config = dict(
    encoder_arch='pvt',
    model='audio captioner',
    dataset='chords played on synthesised instruments',
    train_examples=52083,
    time_shift_ms=100,
    n_mels=64,
    hop_length=320,
    input='log_mel',
    spec_augment=False,
    win_length=512,
    tokenizer='word',
    vocab_size=60,
    encoder_norm='layernorm',
    encoder_norm_position='pre',
    encoder_activation='gelu',
    encoder_mlp_ratio=3,
    encoder_head_dim=16,
    encoder_fused_qkv=True,
    encoder_qk_norm=False,
    encoder_parallel_block=False,
    encoder_inner_norm=True,
    encoder_moe='top_k',
    encoder_drop_path=0.15,
    encoder_num_experts=4,
    encoder_moe_every=2,
    encoder_expert_mlp_ratio=1,
    encoder_experts_per_token=1,
    encoder_shared_expert=False,
    encoder_patch_size=[4, 4],
    encoder_conv_stem=False,
    encoder_depths=[2, 4, 4],
    encoder_widths=[80, 160, 320],
    fusion='cross_attention',
    decoder_width=256,
    decoder_layers=8,
    decoder_norm='layernorm',
    decoder_norm_position='pre',
    decoder_activation='gelu',
    decoder_mlp_ratio=4,
    decoder_head_dim=48,
    decoder_fused_qkv=True,
    decoder_bias='all',
    decoder_qk_norm=False,
    decoder_parallel_block=False,
    decoder_inner_norm=False,
    decoder_positions='rope',
    decoder_cross_attention_every=2,
    decoder_tie_embeddings=False,
    residual_init='zero_last',
    optimizer='muon',
    muon_scale='original',
    lr=0.016,
    momentum=0.95,
    nesterov=True,
    orthogonalizer='newton_schulz_5',
    adamw_lr_other_params=0.0019,
    steps=9800,
    batch_size=256,
    epochs=48.2,
    lr_schedule='linear',
    final_lr_fraction=0.01,
    warmup_steps=1960,
    weight_decay=0.02,
    adamw_weight_decay_other_params=0,
)
Rows from block 5 of the audio encoder of a small audio captioner, named by matrix and row number. Rows with one number within an expert belong to one neuron, the router's apart. Each number is 200 + 40 x the weight over its row's rms, rounded and kept within 0 to 999. All counts start at 0.
Before each expert's rows are labels from the 100 clips, of 14848, where the router gives the expert most weight on average: "top examples" is what is common among them; "band" is the frequency band that holds the peak. Only what is clearly more common there than usual is listed. The data: chords played on synthesised instruments. In brackets: how many of the 100.
# router: router (encoder.blocks.5.mlp.router.weight, 4x160, trained with AdamW), inputs 40-79
# up: expert up (encoder.blocks.5.mlp.up, 4x160x160), inputs 40-79
# down: expert down (encoder.blocks.5.mlp.down, 4x160x160, transposed), outputs 40-79

# expert 0
top examples: vibraphone-like (47)
band: 0 to 250 Hz (63)
router.0,314,148,168,183,189,242,177,238,237,151,225,192,215,232,144,274,216,242,226,203,229,218,281,186,178,209,215,145,165,157,201,229,176,222,254,220,259,198,195,114
up.3,131,293,227,172,191,159,247,226,166,170,261,256,257,189,243,202,296,202,155,198,189,202,223,197,230,181,151,214,195,246,194,237,95,204,222,198,189,281,269,193
down.3,230,210,180,196,181,135,204,256,180,282,247,188,246,157,90,245,266,218,216,242,189,132,136,206,165,237,186,158,139,134,221,139,270,266,153,229,203,151,149,214
up.4,269,220,169,199,233,175,228,230,222,177,206,186,187,185,190,197,225,141,218,241,244,260,189,220,193,183,212,235,187,218,165,114,212,203,160,213,173,201,227,244
down.4,273,146,205,255,248,224,334,129,157,153,198,156,223,193,166,167,207,142,178,219,178,160,138,204,191,154,253,206,243,202,225,185,201,245,176,223,225,154,191,150
up.5,257,209,234,244,238,168,169,148,185,300,240,211,216,165,145,138,190,190,202,217,259,221,249,183,173,128,256,240,179,200,240,196,185,221,261,177,263,199,169,180
down.5,264,226,227,267,158,227,307,238,193,217,197,236,295,185,196,236,233,176,196,218,185,170,179,196,268,212,285,214,189,171,150,225,188,138,169,194,267,267,182,183
up.6,198,182,120,191,141,238,186,241,237,193,249,254,218,210,216,192,191,229,149,227,321,149,237,211,196,238,224,225,227,176,198,218,210,202,175,146,240,190,261,175
down.6,168,188,266,171,233,113,182,154,168,151,164,200,162,253,158,208,185,229,145,214,249,261,202,168,187,146,158,307,241,275,229,152,180,285,170,159,229,185,240,219
up.7,220,227,203,214,285,205,190,237,173,169,181,197,202,221,267,204,189,109,221,203,202,180,146,223,247,118,159,174,218,205,182,205,279,193,231,234,198,138,240,171
down.7,212,249,194,157,222,176,185,280,238,158,200,194,205,223,274,181,149,259,208,203,150,202,154,236,199,267,220,198,200,132,170,185,182,223,262,180,165,201,177,181
up.8,205,196,208,282,230,141,212,221,168,249,216,135,134,214,241,180,253,113,147,186,158,203,276,201,259,196,157,167,166,210,187,340,220,204,237,178,226,187,164,144
down.8,217,213,172,170,149,183,251,257,217,131,252,163,204,205,162,220,260,190,185,235,212,237,153,155,186,287,249,263,198,258,159,118,192,247,218,232,152,222,192,192
up.9,192,289,243,220,176,186,237,191,261,247,187,167,196,197,227,226,185,209,253,218,263,250,185,238,112,165,160,188,209,161,227,201,119,233,199,201,240,176,267,237
down.9,123,213,189,252,212,256,253,237,227,231,281,125,235,209,262,238,184,244,216,231,233,255,114,141,240,237,223,194,169,268,197,189,114,187,201,194,183,177,172,131
up.10,207,218,151,239,202,175,131,193,131,176,227,184,177,214,146,181,132,232,248,206,145,276,276,218,180,224,192,188,191,278,261,303,200,203,215,249,275,211,201,218
down.10,251,181,153,165,181,177,269,144,167,201,165,197,163,219,160,213,185,195,215,247,155,279,184,248,151,168,214,168,255,158,262,150,237,193,168,193,145,198,193,221
up.11,165,144,174,232,155,110,296,282,158,224,207,133,103,217,163,171,255,274,195,220,170,228,200,186,143,184,165,199,124,206,169,198,127,223,257,220,192,186,242,231
down.11,203,183,180,206,204,170,133,196,195,224,207,166,182,201,153,196,235,182,175,240,290,259,182,230,89,245,262,210,215,164,209,209,226,182,230,183,271,185,159,238
up.12,210,269,221,149,196,193,175,243,278,169,170,183,205,216,179,200,185,249,221,262,233,176,151,150,203,219,237,221,196,147,151,220,195,154,159,291,204,270,202,264
down.12,178,186,217,283,215,244,150,239,203,223,165,223,177,229,219,140,221,187,226,232,200,220,196,197,165,270,207,152,225,213,184,238,158,164,209,197,190,261,236,122
up.13,171,285,176,127,181,155,270,220,191,236,217,189,231,181,169,225,193,208,196,224,215,235,208,215,190,176,198,133,147,191,174,251,218,244,223,153,287,156,156,164
down.13,197,181,249,167,152,153,215,212,167,180,223,142,197,208,166,300,207,254,210,194,191,189,194,224,257,187,191,202,206,199,211,239,226,190,191,193,262,94,236,234
up.14,211,182,132,181,256,157,165,229,229,105,173,168,207,218,106,163,150,201,196,210,235,171,275,131,216,180,192,288,214,217,253,243,170,216,239,253,176,218,221,269
down.14,210,232,252,228,178,218,244,190,157,191,210,192,166,209,174,210,153,121,134,225,216,227,177,188,189,226,152,205,204,127,235,194,171,172,136,204,277,159,168,244
up.15,169,194,198,215,245,235,267,142,240,84,214,200,205,150,192,166,105,229,208,284,202,177,159,214,244,254,180,144,253,205,200,231,155,166,169,279,136,198,225,180
down.15,259,136,221,302,160,167,152,195,186,161,203,177,204,189,200,240,226,196,151,168,236,222,186,162,199,214,263,283,243,245,201,240,203,124,238,212,160,202,224,194
up.16,215,197,149,243,224,203,164,254,193,229,211,205,150,204,212,196,234,184,198,214,165,182,215,188,152,157,94,249,191,149,226,244,261,193,138,214,244,148,141,197
down.16,258,185,157,203,229,265,221,159,226,166,145,227,153,216,149,204,159,226,258,152,253,215,235,175,94,180,164,183,200,203,191,183,183,289,182,202,220,201,246,228
up.17,218,254,171,117,211,202,131,191,269,216,218,194,244,265,216,174,228,159,215,213,205,112,236,232,171,238,204,262,109,193,214,195,201,210,197,168,182,213,199,198
down.17,175,219,126,149,167,173,135,220,189,230,217,160,252,225,166,342,196,236,160,181,171,256,234,217,154,281,183,139,206,217,201,232,250,182,195,191,251,263,106,207
up.18,212,173,136,165,225,211,139,167,138,190,216,198,266,197,210,160,222,302,134,180,216,212,218,181,219,216,231,226,166,144,208,175,215,184,178,223,179,209,194,252
down.18,253,164,192,179,181,188,99,253,219,211,266,190,167,252,184,180,205,169,243,226,193,184,215,255,184,166,249,181,204,170,173,289,153,172,189,189,186,198,209,163
up.19,187,250,228,221,191,273,253,151,135,247,203,122,255,181,178,168,172,252,250,192,236,238,218,192,144,268,185,220,216,185,214,163,173,180,233,174,180,199,182,215
down.19,159,253,190,177,163,209,203,236,174,193,182,103,284,213,186,140,199,111,235,245,255,136,138,211,280,143,236,191,211,210,106,236,166,219,155,222,175,176,146,201
up.20,115,239,209,201,247,237,221,166,209,210,149,163,130,205,243,108,230,92,249,120,207,223,205,262,293,212,211,214,153,175,181,115,232,266,249,158,212,180,175,208
down.20,186,258,234,141,174,239,214,124,153,190,182,211,130,186,189,176,209,160,171,160,193,228,219,171,152,172,219,165,151,313,264,105,167,251,213,224,191,238,165,235

# expert 3
top examples: pink noise (68); marimba-like (47)
band: 0 to 250 Hz (37)
router.3,205,249,202,212,223,142,216,228,166,177,185,244,247,175,200,177,259,148,222,166,221,213,173,177,241,134,263,221,202,165,179,163,235,197,262,79,190,228,231,232
up.3,226,171,201,149,151,197,111,127,262,198,155,196,227,240,300,251,233,252,165,232,178,200,102,221,140,194,181,194,176,202,140,211,180,232,239,170,143,175,179,191
down.3,145,210,289,222,165,204,153,247,212,155,184,162,181,247,189,190,247,211,181,118,167,220,200,118,219,196,194,145,269,188,143,255,189,202,244,225,171,176,188,180
up.4,212,192,207,179,248,160,106,206,205,174,239,250,140,255,250,191,185,216,298,198,183,174,160,148,224,130,136,228,152,170,209,234,224,145,181,196,169,183,225,219
down.4,195,172,206,172,272,244,149,193,135,166,217,199,270,135,136,146,170,232,230,140,163,249,198,221,185,273,172,191,178,283,227,172,151,251,176,275,153,144,252,161
up.5,248,204,249,169,263,218,164,164,207,196,133,228,168,140,217,182,245,110,223,240,223,202,187,230,244,179,179,143,165,217,206,186,180,228,266,213,220,244,166,270
down.5,165,188,196,261,175,246,283,225,194,167,217,183,265,193,129,188,191,244,217,222,217,193,251,175,201,249,222,250,236,182,143,210,187,241,219,164,223,159,157,101
up.6,176,195,186,229,190,234,156,173,241,157,220,180,211,141,247,160,254,192,203,151,207,165,190,193,173,252,224,144,272,187,207,149,239,242,188,204,144,196,177,230
down.6,169,219,216,171,173,192,174,189,270,104,245,210,159,198,231,205,192,124,163,163,261,174,227,192,252,225,185,196,191,160,146,207,210,135,171,259,210,164,180,306
up.7,198,168,172,218,199,158,243,210,167,182,232,170,156,232,203,227,189,124,156,285,229,214,221,195,180,197,232,205,176,250,226,191,199,235,223,183,156,276,261,198
down.7,242,165,190,219,185,214,245,208,236,219,196,264,77,219,204,241,194,235,168,195,204,128,222,184,243,169,163,200,189,242,195,286,129,192,205,241,206,165,165,274
up.8,232,152,201,221,194,219,166,126,159,213,147,186,234,229,166,224,240,259,191,150,192,186,207,212,249,144,250,295,181,243,259,220,206,149,149,155,202,114,176,185
down.8,214,204,105,238,204,208,194,205,250,182,155,201,170,256,205,193,247,265,182,180,190,234,233,162,139,195,184,227,252,162,206,225,274,206,151,174,230,229,162,200
up.9,201,134,124,186,186,135,178,171,202,119,165,203,211,158,264,212,167,153,254,261,161,211,218,206,265,232,150,209,227,167,217,178,220,183,245,156,208,211,181,235
down.9,190,175,177,253,178,254,192,175,165,217,158,198,150,235,189,201,123,237,191,188,247,162,318,152,243,144,267,142,122,141,153,201,263,197,191,93,214,223,213,211
up.10,198,201,156,260,195,158,252,212,247,145,133,224,176,139,234,198,188,211,110,204,224,207,172,221,109,267,240,177,225,194,200,176,197,261,191,254,215,189,233,224
down.10,203,152,151,184,251,135,296,217,213,188,164,106,184,143,223,163,241,189,192,222,276,204,213,155,162,200,122,175,219,203,219,259,239,198,202,185,152,222,156,213
up.11,176,193,171,132,261,158,229,201,246,211,172,179,194,213,221,174,267,203,231,210,195,210,190,217,196,235,232,209,234,185,188,213,200,225,236,299,206,213,192,118
down.11,205,244,156,202,259,206,246,207,227,159,196,182,195,269,168,181,222,191,275,167,218,219,236,152,139,197,230,146,191,186,157,246,240,271,257,215,136,113,218,194
up.12,163,157,190,132,154,113,153,182,181,246,186,261,196,135,230,184,175,138,205,197,189,226,195,226,196,170,190,208,156,202,144,156,204,180,205,255,108,184,232,241
down.12,189,220,229,225,164,206,212,153,196,239,190,144,279,145,211,177,205,199,202,205,235,152,183,116,188,246,263,234,195,251,229,209,251,204,177,136,173,187,280,206
up.13,231,213,122,240,136,201,247,162,161,230,135,182,179,195,278,138,129,182,253,221,178,222,190,161,235,239,160,137,227,176,175,247,267,183,194,231,171,126,138,243
down.13,136,228,185,231,254,145,162,280,263,206,151,254,184,217,216,212,233,203,204,204,239,265,213,172,189,192,247,241,240,252,203,196,228,237,137,179,133,196,206,193
up.14,151,165,181,262,160,209,211,204,188,289,233,225,192,294,151,169,198,165,203,175,235,171,195,194,207,190,187,189,99,214,187,150,185,245,235,200,179,245,286,193
down.14,207,217,267,170,130,227,187,132,229,153,176,135,183,199,201,156,199,228,225,198,225,161,213,197,246,206,233,178,203,222,174,208,261,241,223,262,234,195,225,176
up.15,206,131,202,224,242,135,230,215,257,260,242,210,236,174,125,200,249,247,219,217,248,274,156,175,264,206,226,178,177,207,196,214,182,257,188,178,184,164,149,202
down.15,165,128,163,227,197,227,177,236,260,195,203,135,176,241,165,186,270,182,221,184,112,178,192,263,208,208,189,128,202,185,227,180,175,214,267,160,188,258,199,160
up.16,230,113,191,227,244,152,207,253,200,205,230,172,234,196,203,155,222,211,217,253,121,187,278,200,284,199,237,221,161,140,209,149,173,166,234,253,156,238,202,224
down.16,184,154,178,181,179,190,174,205,121,268,189,133,164,219,219,227,126,180,204,179,245,263,133,196,221,241,186,233,187,208,268,178,190,202,196,79,126,178,156,183
up.17,241,173,155,203,168,182,206,152,176,202,231,194,144,186,201,147,175,277,230,204,244,202,199,175,163,241,261,207,222,158,200,132,186,188,275,202,216,237,202,212
down.17,145,208,185,237,279,274,152,138,241,200,193,217,247,167,280,184,250,147,187,210,229,193,216,262,182,200,236,152,204,271,187,243,246,175,258,164,193,242,254,210
up.18,135,176,188,212,222,192,104,192,224,215,196,213,193,213,205,166,186,186,246,239,211,222,171,172,238,317,217,248,294,240,194,137,189,233,107,251,219,144,159,256
down.18,203,242,211,216,205,139,236,193,196,281,221,250,247,197,187,142,249,141,195,201,179,177,171,233,211,239,192,177,158,244,212,222,168,128,218,124,251,228,143,190
up.19,233,255,187,165,212,133,164,251,230,160,220,265,237,208,151,175,153,240,198,217,137,225,193,164,100,216,198,210,151,215,203,207,165,215,193,199,181,174,196,218
down.19,206,186,243,229,244,200,218,166,153,156,221,225,201,162,195,236,147,145,234,184,242,232,219,169,239,209,142,136,204,221,214,170,258,185,232,78,226,223,232,184
up.20,207,141,202,193,184,228,147,189,112,224,234,183,267,156,227,222,204,162,190,176,277,239,146,246,152,159,217,156,227,221,186,204,94,85,149,155,134,258,236,206
down.20,189,139,169,191,185,196,184,228,195,171,142,195,219,219,171,174,198,193,211,200,274,192,204,246,204,165,203,162,210,243,210,188,163,200,230,162,199,175,234,232

# expert 1
top examples: reverberation (78); text has "room" (78); text has "reverberant" (78); clarinet-like (33)
band: 250 to 500 Hz (38)
router.1,127,262,224,199,172,188,241,184,197,263,177,138,170,193,228,144,107,222,177,210,187,209,147,224,212,211,185,234,200,290,195,205,179,206,80,261,105,224,231,227
up.3,153,218,161,159,182,188,159,89,207,203,266,210,219,222,202,180,243,216,137,224,200,161,187,207,188,191,233,168,269,210,250,172,235,196,199,228,193,226,199,305
down.3,248,260,193,173,184,199,165,163,214,211,200,249,152,181,160,110,255,235,191,161,193,177,196,265,185,239,155,303,185,173,211,132,144,187,108,186,209,271,210,215
up.4,219,254,228,176,235,197,196,226,197,182,310,199,129,135,126,160,181,154,186,266,165,191,270,240,205,198,157,229,207,186,249,264,208,130,186,199,331,171,197,227
down.4,174,178,177,164,243,240,218,162,204,169,175,201,196,227,271,244,260,216,170,189,150,211,187,207,245,208,194,115,226,234,169,256,222,241,145,187,116,240,223,233
up.5,171,245,222,241,192,216,206,297,262,249,147,203,182,156,234,141,170,168,261,130,200,215,241,168,165,203,244,160,241,208,134,238,224,216,244,168,189,251,216,237
down.5,194,172,215,157,139,291,152,197,194,170,218,198,163,259,259,149,244,211,219,150,177,242,247,208,209,218,164,190,167,257,204,252,196,127,208,212,154,301,194,188
up.6,190,207,137,213,245,217,174,196,293,199,198,124,235,227,168,292,276,246,139,222,210,203,245,153,197,172,188,164,193,186,120,218,167,202,168,204,157,210,195,173
down.6,181,236,205,174,253,217,138,215,160,278,268,261,228,247,167,195,209,246,152,168,207,196,253,233,105,171,185,201,198,214,200,154,190,232,84,181,213,275,192,145
up.7,195,174,220,210,179,157,198,243,206,230,189,190,206,203,204,172,254,193,242,267,227,245,169,266,222,240,184,217,269,213,188,146,259,161,195,167,184,231,241,249
down.7,148,185,278,146,284,204,197,287,221,191,215,197,183,180,190,214,164,218,199,182,184,221,195,120,199,213,204,190,165,272,230,131,183,234,228,282,186,151,130,291
up.8,131,263,173,235,186,221,246,208,203,249,198,206,214,166,197,152,250,163,193,158,224,203,160,257,200,188,157,196,144,231,204,167,215,185,190,278,240,150,160,241
down.8,245,185,156,149,206,193,183,193,259,219,120,275,179,265,216,160,227,258,196,200,265,249,196,238,227,184,143,199,222,136,239,159,182,191,215,217,152,192,204,251
up.9,208,140,156,247,162,174,228,291,201,239,153,232,166,97,209,169,218,176,225,158,240,250,148,289,185,156,240,181,174,200,175,211,254,235,192,208,237,189,169,147
down.9,198,186,196,170,289,157,119,150,266,188,221,214,222,261,195,232,162,183,156,227,239,244,187,183,263,198,249,249,196,160,203,255,136,215,214,205,248,253,241,182
up.10,138,263,149,193,179,113,214,202,220,232,142,203,194,163,175,127,139,259,192,216,254,256,202,216,221,185,198,209,235,240,158,103,183,197,101,200,235,279,197,216
down.10,234,216,206,211,211,215,237,186,169,210,255,151,258,263,202,237,163,255,212,223,194,158,250,163,192,140,141,247,162,187,164,143,182,175,179,222,250,165,147,229
up.11,192,203,167,235,247,181,222,193,218,232,179,116,177,141,206,211,241,182,204,214,222,214,179,200,263,119,212,160,233,251,167,191,222,247,222,196,206,244,211,201
down.11,163,243,224,221,231,210,252,176,144,171,206,217,311,199,183,263,252,155,269,225,217,192,193,151,299,205,217,242,211,228,149,288,208,151,194,242,168,234,214,174
up.12,158,173,285,186,227,224,151,234,235,233,240,173,258,192,184,189,173,167,213,150,176,259,93,151,168,215,267,225,204,175,190,149,246,220,225,207,197,207,192,182
down.12,120,135,136,201,179,229,185,221,219,203,158,151,184,280,194,256,150,252,177,185,185,245,185,209,140,197,213,117,261,185,202,104,245,174,227,231,208,241,273,231
up.13,150,229,208,168,228,160,125,144,150,172,196,179,171,140,228,241,191,164,209,212,182,105,298,155,237,168,240,174,291,135,295,182,156,244,202,213,144,208,206,224
down.13,276,237,250,160,220,210,257,163,142,209,141,189,124,223,169,88,214,212,193,282,207,236,273,212,159,163,198,217,188,288,208,204,250,240,188,171,236,265,176,250
up.14,214,239,189,194,232,125,208,203,208,239,233,161,198,179,259,150,186,206,219,250,174,121,191,158,223,176,284,178,214,250,188,172,154,223,214,202,104,146,178,192
down.14,192,222,208,142,230,126,255,180,188,269,220,180,224,149,192,295,197,143,237,273,213,215,163,186,230,137,142,149,221,292,163,223,207,203,211,226,169,230,129,187
up.15,154,258,255,256,152,177,184,201,161,122,184,228,250,225,288,154,174,210,213,228,197,299,233,180,174,200,175,175,114,174,165,195,144,164,199,154,268,188,230,242
down.15,137,206,224,256,169,260,167,162,179,255,223,198,134,162,200,150,150,265,211,203,167,143,200,208,208,220,276,197,227,190,211,271,189,282,213,214,204,216,274,224
up.16,242,210,165,270,230,233,211,163,263,176,205,188,240,150,246,209,183,248,189,184,173,204,194,229,237,193,191,232,250,162,278,185,172,214,159,184,197,256,151,191
down.16,150,197,199,174,222,236,222,183,165,153,162,183,246,175,128,168,148,128,148,207,210,202,249,219,227,201,207,249,196,165,170,229,297,197,224,205,205,142,212,276
up.17,242,111,191,203,206,183,153,258,236,152,271,208,152,233,174,182,155,238,198,214,247,202,174,184,167,155,204,231,155,211,204,182,178,228,202,260,195,217,202,250
down.17,233,191,218,181,148,211,283,240,174,213,143,239,273,215,215,121,185,187,207,277,212,220,248,173,219,234,198,185,193,243,142,134,248,251,153,257,185,169,253,122
up.18,184,250,174,212,189,175,199,214,215,189,209,180,170,171,209,192,287,124,217,197,101,201,170,183,184,140,225,281,276,217,159,218,198,179,185,206,264,197,226,217
down.18,180,159,185,289,217,202,159,141,203,304,152,233,198,175,239,159,228,172,194,168,187,182,226,175,134,252,227,176,222,242,231,277,266,225,167,190,190,212,209,186
up.19,161,184,156,210,278,237,162,229,268,229,198,161,166,196,160,179,159,133,215,189,250,192,195,150,201,183,117,192,229,283,174,171,194,253,218,195,290,132,158,197
down.19,227,232,117,286,205,202,204,175,213,229,267,206,194,215,227,163,218,249,218,251,197,202,196,159,242,184,155,189,180,201,189,259,201,198,207,189,130,136,180,287
up.20,209,252,188,219,214,196,215,160,184,202,232,223,212,226,256,176,231,263,178,214,246,239,123,222,226,232,224,180,210,176,228,166,160,285,206,206,140,201,175,173
down.20,209,156,209,192,189,186,167,248,191,158,140,102,175,165,134,204,261,228,244,213,164,282,186,167,250,202,228,194,154,271,227,201,229,195,197,280,252,216,119,273

# expert 2
top examples: block (54); horn-like (27); instrument: square lead (25)
band: 4000 to 8000 Hz (58); 0 to 250 Hz (35)
router.2,170,185,177,236,217,245,122,153,225,203,242,209,208,201,176,255,207,201,170,208,166,183,148,195,183,213,155,206,228,179,188,211,228,183,204,271,184,170,39,252
up.3,205,212,238,201,254,247,106,209,153,86,233,277,163,214,193,125,172,221,223,197,249,141,203,135,158,150,207,190,128,241,210,176,173,195,227,220,193,210,187,221
down.3,225,191,186,203,258,150,320,141,156,203,214,168,205,229,180,158,194,204,235,190,137,191,210,204,158,194,160,164,108,307,174,170,193,191,190,236,221,180,162,196
up.4,127,109,203,176,258,137,170,194,199,262,186,183,208,116,165,214,203,180,266,225,217,204,138,212,155,130,207,250,255,245,152,314,173,154,187,216,186,252,271,120
down.4,186,166,178,181,185,311,217,212,203,261,151,227,160,276,188,189,226,206,187,179,115,205,268,151,216,155,250,162,192,206,187,251,218,177,117,146,157,193,209,261
up.5,188,203,148,221,250,271,232,198,188,247,171,201,196,174,280,141,293,147,267,216,206,170,199,189,167,222,226,220,188,180,182,195,253,150,282,206,152,193,185,197
down.5,172,146,137,228,211,199,164,174,187,240,199,248,153,276,277,208,198,276,254,219,189,179,127,198,138,186,182,232,178,254,221,225,199,182,166,184,248,167,281,211
up.6,211,170,198,150,244,145,126,169,199,208,204,219,154,208,142,229,174,241,217,225,181,165,213,186,266,224,170,172,210,197,232,188,213,241,202,288,228,216,111,234
down.6,223,169,244,116,238,152,168,293,289,180,207,162,239,191,164,167,150,231,215,127,184,217,291,203,208,210,151,310,130,155,203,233,242,140,225,171,182,236,226,195
up.7,239,201,228,263,211,221,181,226,190,269,247,137,190,164,203,200,210,156,216,243,158,201,151,202,171,194,155,168,199,190,217,190,143,211,118,188,258,249,119,149
down.7,181,189,250,180,202,242,194,189,233,180,202,232,189,253,153,150,239,216,218,220,238,170,205,272,108,207,164,230,166,181,125,232,252,145,205,136,240,158,199,164
up.8,174,178,223,174,216,210,189,179,224,245,136,241,219,134,172,247,127,180,242,202,153,141,178,212,145,143,168,173,228,249,75,222,214,179,151,119,185,196,178,153
down.8,187,235,181,223,269,257,142,183,169,221,233,273,184,253,229,236,209,143,155,213,252,200,213,224,226,142,160,191,181,259,218,205,129,235,122,207,161,125,227,218
up.9,139,217,206,161,188,220,189,145,254,243,218,150,193,245,192,241,213,166,216,177,213,183,214,313,275,275,202,218,225,239,183,278,230,201,201,225,137,203,203,206
down.9,199,180,229,238,252,243,163,182,164,249,221,235,228,149,280,168,283,218,225,174,236,280,183,251,159,173,207,261,120,144,201,269,215,205,166,155,173,162,211,248
up.10,195,178,232,177,177,186,193,152,229,232,236,143,98,189,269,236,230,185,241,218,198,184,150,157,145,253,185,189,173,258,228,164,264,251,181,229,197,199,230,171
down.10,126,168,188,212,187,152,171,215,139,192,224,226,258,188,120,201,188,192,247,180,297,152,186,174,214,141,229,206,191,226,213,231,208,191,231,158,274,243,203,226
up.11,252,239,129,115,127,237,247,243,191,174,180,160,271,185,165,182,214,194,236,222,238,181,191,193,199,184,276,204,227,217,175,160,235,230,198,153,196,174,185,245
down.11,97,168,200,157,131,217,202,263,201,209,212,230,145,153,177,206,189,147,185,181,247,224,171,234,173,144,164,206,206,169,96,231,250,256,229,138,172,210,219,218
up.12,203,276,198,164,267,202,174,254,255,85,257,190,218,218,282,170,187,195,249,164,226,221,213,248,180,189,249,237,152,206,251,213,250,217,239,126,192,180,222,209
down.12,228,183,195,207,219,184,206,157,255,251,229,228,154,235,216,142,226,196,261,250,188,240,199,244,121,172,143,210,198,248,192,137,215,220,99,163,206,174,152,246
up.13,177,197,155,163,284,229,186,264,216,200,176,219,256,162,151,108,259,163,189,212,179,242,131,240,186,191,216,192,111,177,200,244,209,159,214,228,149,188,212,211
down.13,157,203,158,198,157,241,209,230,265,80,177,198,201,221,274,177,194,171,183,242,147,251,228,122,256,219,157,198,203,267,259,197,189,263,196,150,222,223,232,129
up.14,171,224,221,181,126,194,221,222,328,210,185,188,244,100,204,220,204,160,202,212,302,161,191,249,227,118,229,175,160,236,208,196,206,211,195,182,230,189,232,191
down.14,274,275,203,153,216,235,172,167,214,213,220,236,161,213,215,154,146,175,218,153,238,206,233,234,206,138,162,234,176,209,199,152,254,211,212,104,183,175,247,137
up.15,122,245,158,276,285,208,218,205,79,266,160,182,266,237,180,176,261,189,207,173,205,232,206,186,174,188,225,204,186,217,207,214,186,227,220,184,217,173,163,199
down.15,166,157,270,247,137,170,196,207,213,222,236,188,197,230,165,192,167,185,383,227,250,225,183,197,160,141,218,207,158,253,165,188,185,123,186,201,183,189,248,182
up.16,140,164,231,276,298,176,144,172,216,243,151,167,235,197,227,160,197,176,218,265,183,161,222,189,226,232,151,183,264,199,201,249,224,180,248,253,141,184,157,141
down.16,236,176,211,233,195,194,266,141,222,97,203,243,186,214,190,231,195,185,189,264,204,194,172,230,173,229,227,209,222,258,116,225,224,137,187,214,182,180,210,176
up.17,202,208,189,145,300,273,164,223,216,173,265,269,228,229,159,172,244,136,241,175,205,234,265,162,149,180,222,279,167,102,236,271,182,147,208,151,190,204,246,215
down.17,228,231,166,197,206,220,164,133,173,247,240,223,149,105,268,184,166,204,189,151,125,248,227,283,233,185,192,185,183,252,193,157,141,108,198,263,217,204,170,169
up.18,251,254,174,272,215,207,186,161,229,219,231,246,183,175,248,259,266,164,187,226,166,201,227,271,237,175,216,260,244,191,200,160,179,231,144,199,168,266,198,227
down.18,197,219,195,215,246,171,149,213,160,188,207,239,234,164,237,141,89,292,166,226,187,239,112,203,231,203,163,229,280,246,217,166,214,154,230,206,298,207,292,175
up.19,182,259,126,177,207,244,211,185,248,224,201,193,241,204,246,180,240,172,221,237,228,208,205,182,168,208,202,243,276,168,235,332,159,160,256,176,147,184,287,251
down.19,172,203,227,219,287,177,230,173,288,211,263,246,210,201,156,242,200,212,211,159,147,287,218,168,176,166,242,186,209,237,121,268,236,251,153,192,247,277,273,218
up.20,193,144,152,131,208,167,165,199,256,280,218,194,173,244,166,242,207,151,252,179,219,208,220,240,212,213,243,317,230,247,223,241,182,244,198,195,146,173,154,241
down.20,243,239,162,190,216,151,243,232,144,205,237,250,194,205,101,184,222,277,227,172,165,144,176,191,215,222,154,240,175,169,205,216,209,227,152,218,168,121,140,196